Rows from block 4, named by matrix and row number. Each number is 500 + 40 x the weight over its row's rms, rounded and kept within 0 to 999. All counts start at 0. Numbers have three digits each. After the name is the row's rms in percent of the matrix's.
# emb: conditioning projection (model.enc.1.1.emb.weight, 192x128), inputs 0-127
emb.57 089:530461508481599490473574508477489475589493509543521442517536515495502601410446493501541594551544476470496539513503521474513521574461536473540493486459457415539528472506504492450497508478494532520480435524514545532588583540556466580471467432514471474442462476485432546486492514478484527495564520521458542529546514555565482474497482529529520518474465559499481510495498496527533495399514
emb.58 086:495503493485439470521532533497523506467484455538487528502530474494527460468482574498444501509509530473545508535520507558536478495525469498513472516521526472539515499466509517514498433383457527513551477483549502454468404516517457464486535325503496532459485585510484539418448438499473507559564448503491517583443489499496493473516529517549496456512515534402480500543529522474546538416437
emb.59 109:474471528494500465519424468498510455480470518500523507570456386534465520540533533487509500519475519532550468422496476498468557517538489468526539477528427562494461503465533479553522510464508456492524539464478527567504515504467502543492460630470493484565497482472519430454520516551485479504516544451584434641516540463462474506456468516535484501505450463527477489418480441485430471556507
emb.60 080:537511462489488504556519475544526495565471482511490487526462548487469519436573391480439472519468422509531485508493495484480398527402460515493494526518368504446411533500457490480486492421505498554505468539490497526555453499547444499532546427514490498484522534506435503419471514481479522553504576539495483522479433528407487511486484462461479504522546499536489494528492495501442575515538
emb.61 083:477509450516497542435440549484485563557516496475471471512508474409541563405572408515493494507472543468502541518541537538548541556495501532510460443508511381540535518531512546453501468435494421528466453517514492482485574517470436495488436511483491530478484483514525539522526447471501490506568437555434476479510476508411493500505506495452535496501464537468501504478528480584465484427573
emb.62 087:476485516501603457497513490525417545538495486461487496495518427508524409571526538493546500573504487563415524496528529531528533496535491546518523484460568453532515447486496543524518517551489449555536473483548497542456478529512488579489489518447481529484440400516496482497520532556518433504522512493436561545382458572585473526507549507468526495551501533515487470512543535549538473513546
emb.63 084:487493521510512442443503537473572559523460495487542546510514445520559525493437467492531463509469592435510560560540516478530579461529520540535475432465507512489506513606436539500520541573552568476408458488550567517471479540557537518488460529520478542496492530518426528425459496435518563528561502482513490470538559516500526461519531488513499447525507465476469529572554521533522480456469
emb.64 135:491524497436468454484510499532440478501570499507539540472539521514505536526510343493530468502495451565529529481517507379501476487461503483524498439516558553494402501484449515481486540488512451429489468476503508522474480504516512475499467539505494513476539640503374437568534510454469430530476481516467480419526497489545504536480505467511505441538507447541519515477483516497493525520544
emb.65 136:523533423509426557517508471477484516533463493505464486447504534492496472540479514561514552510527398534430524467525524418485428484558492517504464532478495501490566500451443520504494474518485553528499499466515556497471498515541507445517568524534489539458474491484481403625578429579485466550581452514515537444475519411500566489510538478464518575534459524516488507506495509545507485466547
emb.66 086:590483385492387495543515501414520508443515545494399537451492492477505518512566424515508559478485634560537511472504486419485559544509473550540500475523476428505501530538492508501473449501527533508512471478487575512538485472458513518486497469482446501472491542537522525498531516428503458516506503580445534497482531457466530495501488483546520602470501474534456493516494485450462497533505
emb.67 139:563491545519468451460548535556538499494507529465503506526529498517521558484418510520509474468458491469509541525529551491514559463467496452513522442464466520519473497567517549509505491531498432463510520483573541510453539512606505509483494523546512535511500485485440518367461507522489577506514590488471464572478577507541527503501544497570539447512505505484414501604527523515541458407554
emb.68 181:500490502479480501515548535513469532474518441483485503483510513529579452493502472570513561504510475459444585565569566452555376521480491499523522562498466494548516473462459576487505516526457506518440481510568514535473513542542514457513546399534505562497515385524468429486556489420487472471507519446478527485503528479481556520511585487474559487509481477545511517543555547525509460509560
emb.69 097:475463567549598500467471509509570486460652500546504483494498533543506519491555568517529494429480513470509520481530471576519476530473486482514541486507485606522443538565474522448538447463514511484511575551510510475535478487522481536518509547558441518545516500498553550442505570463501432509544552522533475511467552550514534530445513479470537498468530512531565521537513460515545506594511
emb.70 098:421521511448589520490440522530469497453492493525541517463527433459501579522486504506476440492508428554571524501515534596541538447513503501490538456431530401535516504487574525517538451469444405446527520476499491480508521526513464491487476428454484546514468540496493594570513521624508480496487490507506475562519521547440407485522531504509530508522465550526466495519517510484479497498512
emb.71 103:511468540516594450449492564510538519509548533470535497509518486492567503542467522565439506492493551537532547553567558550550625491430491481518510487459533574544495477550475558517509521523536424464464507455536530493523496521524488510464442461498498537485528521526506550445471486525448469533471497586514429494495472551431472465467561506533562435556490567496469497532551526494517520417527
emb.72 117:543534484494385483521499519491472471508465465575434515513521539536532502518482498531508427465509468453485524484497533481543428426538471478540546433535485505524433525475520536451517480489563487495508487505529462531596530500488492533431496506441479537518485470400493439422459545485499387472462508542596423424465433511493446470459527499486546470522490440525529505465527483461530492507483
emb.73 088:500510528524512454523491538501517500442526502495509487525518486499565402437520518503509496492475533590544524511526531510544605431532479591496533478457505472518413497541465546497512532487497478524476493519577517460510529512600461520504529482476503558514514531483512473490461544506522596468485594548478426438540457571456462501487523532440528460500513543529487476631526534447516530537532
emb.74 095:491507475505483516476486529485450528463591501520558498507514520488500453492481591551500528535489360489512545555527552598520405513618468465494525513505528492530461489440459561499521481436508450503448573533498535464501509543468549503502491489524464564480489463526596495580534484453473498473502445531474468495490490463513600508449537464502523470553534478510519492476542525526483456459523
emb.75 099:502458498460477474527449516520446445484470453446475551450557557571516495552505482520518516522499450409540528501540543491503480425502474522523501432454521449519457479458473531463519514543542415441503514420525470528475411503513489489519532532539481531467518507538416443455495476522447468561517468533532436425600454497563520523456538516523538459545425432484517500525534504455482519481555
emb.76 074:499524569500559515493511515503543532500440534520512510491499392368537578479417560539474463545521473490558535507525507530497532452567506505475490534440479549540555460557511533510503585499537530540484549501528498413466540489515537465551488446541490529551523568504453426516533500509542500406519502464533510471572504510451449496498527568534513521497549527514468495499525520472533523486417
emb.77 079:522517623489477470454538505503538502518435508419462533506533502508519567536432578535503535523508524492556540538541519474514491482513474460526502479448479499500473492520463526519499473443486448408504420465488479448498468531403455405481470472492513542466503609491519491500522463546501464451424452438438472512510538570579543460462542530477524442516466493454505491431508488496485520454485
emb.78 095:500468470471453489480545532499463542539470500539553565474498554557516518495544498522515518588439448424509541543551560517537440398552529526515474486486535550530511476440449548499469475492527522550451503484535564484502481490521477471499487438422444538479568448465436477438550516461455469572458503592547475507517477491462494528521528478481543455526464416525534539564526521483546503504437
emb.79 085:434482474485541458485480544485524474521456524490512512474572577496546487498479514517489445500467534555513534521542539493540540555461464436519515421459479482524455486555495563499508505616522447469525499523543503450510605517532512494466445589481463544501501596522515551482491522546467551551448517538524350507442521551505432518500540488462537514526528518498467505560543522470474503493505
emb.80 113:543520512554557419496460520459530493450524526481523495565524504496522495468424549501493463480523545536477506512515522580514579528483460515502543452496461560490451500541494528549540457439476451441486479491564477506490497510584470441494468534525501530543477476502571504349447566454506602509478577519516420536468535520490473495489528529476515438497528477504483487594540506469506473462469
emb.81 085:432478506486394499466501544492524489502507519463575495515524472543555548503433495559523549480515508441528553528565548482554535468531513495515503580534620490548550471491504573532514539501500464483469487496549517508434500526534445510514490593526494565473474517395445507496502459506486455474577484385484471532485544483449522452499529530527551479509546490481498505527540521482526479411470
emb.82 086:489502438455502482492502525455505599486420497510515462514530484511513492506539445505485503434549468459433506519510516475514394480498492556508509425502482638522458544440453524516485521505467504514443504562549482461530547519541451485436505511534482556494503419505442489505503499521509530426580548486404455545523506428543419556464555454508538512524517512528442524534525507514463501509474
emb.83 062:496474531519402480430498530474537509509530512494530504531556535510526618511450572510523438471463534504455526527525548540522634533454484448555484457452507447527505463553534560562517450466485493477516558482524506455541454514497497484480478523457484542438442526494517543515504436475476511445505452516497458532455559499459462460497534508511489532515507552473438518479540520498514474432370
emb.84 090:420484540466446485470522557550510504446500478530483498481557493381554566465490468540444415451490546503492551543541545476549548432486506500496496458487557546533473517518506562481510482516509438448519477543549527556478611508516475506474441578492498559517473539439500526496487530520482570434453516506445415491541491518504449504511533533558541458530530525501473487535552508463520545448457
emb.85 107:470456408520517479488520521495547492510555506488556504538480532515509481506545520527531498474479633409474530506517493561506527476545515500521517504580494510521498506523446530503517525462524580529574464582471505514596500525488481501495504517503514551496500449500630517567537494497530455519554497528587538642470568485514570517488531479487518521494538468515517505461533513542466481541543
emb.86 094:544532476504538537477479523427520492548529467584452483497518421482538520561532504519472463493500576474502537555531529418544597482526476492495478481488474515528558497506531525473537466442481474468440488505499452493523454517454417506480480471499447533476455486460544542559488417471472452535535379429490463526484514520415489445520526485503517473516526516424521507469516491519467525402410
emb.87 117:556500431488502438509443509520475512541480450611445507504531515510523508538473435523504483526442518497512534486538518379513405438508482456481483476483452608507471494463548537408520490475501430455430519506507471410509562476495506492511488495438495528474543491504470525452486491487479416483424507501507495471553483492526496480478488461481527500507448430502460497526559505503405453424487
emb.88 127:462442401471386410474526492532514447549504492510458502503514446483495499555472467517505482531457462450514496480491522468491525499460487479525515508519499482479396497459477511502484538525532462448506527450537566554544427502499443487462474496461471522491519367469456405429491507451470480438549526453530500487490475457525511476449508516516525432526429481558459500484533462496407473522551
emb.89 103:521529487464384505515490538487497488499500503437488489567541509466539514525492504538519470481517499515526526531544534451546599478574485507521539436507566506530372487528506552498494519469516455478535577530475528479539572531467496566444498503498533530543501537478428425505541488543493465517537505592476462468564514564501431515443530524564525447556468519526431508446529493487470433532482
emb.90 117:461465436474462472555497511496504443535495497464435493479484523473480431469449511488493500565468537433437493418499496524525502481430481518499532460507454567502437510484512497499501550529484477499466483505459539511505515494389553525510521496472513512498537466562495478544493493459497296502448458452420535504544494521541536509452495464457529493470508466559570517412497459501511496521545
emb.91 074:462512518555582479447530516511527486595523504520551483522475478439522495480502535523518528507554520478427529514519510534523414571546540565503499525530448459506533515519498524505463477557470550526566462499518576498481524498473578583502582429543513532509491492554555448558502484447464414474488429501534494524480533510507598468538524470515529539495524521460511527442507493573449419464541
emb.92 082:416538494530443512522480544472542463463563508444510526472510501503539448502549508475524474515523536469477527522527524477494592541490497599473489493558457502495470509509454533504510551433506547545543576483523549501420514499507455421502491532493480547475508496525494521480500503424472535597545472505496480541492537538428513507526532517691535550480547546521494498524516522548475456532535
emb.93 098:517545479563528565518509533389528507530459565496526460540541480555564506466479492534536477508477502473557569562556544562524509460572512506492527524541480553535552508563536552530536543509491561560499435494525506467527521522517456507507500477505496543532492552500476538600521554523522593518450495516459481569474522598493449487531550490517528572474511488472532528536528550410512488540545
emb.94 081:516491459443419503511522528475455460519560541573453522517531496452550536505486564533499517521517434483489551519561530485555522568439487457482505481480638556543527492473532576515515537503463434409517588501538522547440492533519457493497485445506499581474504443571456461535503490507467463516467506586464484500492481512531558489510547507474562482511502556525544519529553518536478491437504
emb.95 100:497480599576496566468506507523513474481517578541497505565526504541533558471514488513536532516479600491552519499519512531506634509464519508496511545540513522512563524595580531554513493480514561451461432453486471505513473504456492494474447433461477534512486536545525583552510517466508502453499475454470583468464514562503602471523528513456498552501540443468539506501498469546498548498510
emb.96 095:520488502584419493489444510478550481425482521413530520566498466555528530486420529516522434477492600450493521500529535563556614453476518442507509525457527499524516503589496516537532474496493556472498475453524510457443464510503502466469492591511468532502490457498584471459482501432510484452509477514492431487482509595457559454501521485540515507471516493480488497530526495455477514430419
emb.97 080:513523492543556546490509547506481535498528519431476507480518542454568520527477529548470503490506449517595545558555546454550522471512497481490488500470488569517522493502467604523462455464462493536493497545514526491488483539451495502503549484520520580453504594522444475619504478457487579547529464443569479438506525479413497485511587529501519595573459482497528497478572538492498524490523
emb.98 085:541486412438549484474471544510501521523454508542546527444555513421519528472495494536451486463524394515487537533555555408562556461502513521505495448482467504539504526473515570511492489513468523479485435515539480511480510531450474489429498462501520566510514472510333535530518493464520440498435443543543395493527506509508512506491506510482552483529502412527468522474549522491497492458462
emb.99 079:502511470546506485540498525507515506513493546429521495508501478486533495509526500502522435484519707476538534482500529629518484559428487524460520468505459529512491532550464559518523522496473581535548486524542481474508527517522545496519539523443523554515460473521683497507495553505502552499480524501438493525485480546453477509470524477467540484483478530532520475517517500543531471515488
emb.100 104:545482430572416517463515494533500526550498484553406505505502480536516553497412541529510561537476535497507529537524523473511507483499497499498515509521463453491491515573391528452497476490479544470454479521524469477528499512513408486490430456443455538493506460499377443504538493515492520522612515465508497497611530499437458439494543478480518494543414456464511502500531513529477494450547
emb.101 081:471478508536526448493473522552522476490483516423509452512503539465562446516511507499502475481503639502491541535539531526548667548549486513457499473506516494510512492570521540472512518529578526508553384480498565533566526504476469499509520477577505530513473430452620530486502543503477522452470542518514488533466497605478472506525532523468504533490506509547514482493512521477514493538478
emb.102 096:454527520487467399475515514557522497442489484586494504508523485410539532555515518515437486483505590582440515538509517521514616456482481495482512470454487455515495483575509525541526512477477449475564560511509531555493544495508434531480475556456488523537468477447628485415482540513527492507502518500448430519500525614489498487496529466502510438515470517494433463515514506500445484503502
emb.103 156:470508497540595601452447498501534494489465558536512478495495508452467494526470493512492501474499518490484492427488472503484500492565518499507490551520476456514658497534537497525499488495481533523430471469430521521508521490456436460508505516480531473498457444466531536488503463544521326510504465561475526550477575489489473468560450509444474579486529444472514504419474493500487514442478
emb.104 106:483542519535534575543527496505490487505467527485472508591525424491522513534524445484486494550451495531473523504540520501523478479500513546502553574469528414490538530495574530515516515446610496480483436483561437560505524505562530443510542462521495527555557622461487559482528527482511599567467539514472554458456508514465456551470569468532522483514523504498502525593507517500535482502563
emb.105 081:445493499526485549561479482426540504483471530436432490588472531544453471498450568478472478488506508502509487484486492610503504518559494427493542546510498463475489539514477515586494462560545516498516498484474430513594516517492440509548529516473547527520532524585628583584537517502560495457484522543523498534543474537434482534482489512475461561488513495530484481492492482490459476590485
emb.106 094:492548507526453465534473510453479449509519506445531494513555505485501504465389533534485467531535509539435521490547528540529455483480534474507523463488478543539453517538526540477494446451532496498525534574505538504495530506459419425497466531527541532466495414513552573462514557490534473524458502465511572570396517579562470489523511502441531506490481493526496556478532492464428569618555
emb.107 110:493509467509534555479500547452568496539544492498505503582483486504528508503478499532525505532528631469522538499543559564527471514506468488523490542498481546543568455492498567588537513480468513466432513433524508432530486503446494459489461496508484544507505416480597449466469450505454449489524431422479539593524509549463498448513532481519526461491460470432510501492524469546480468389524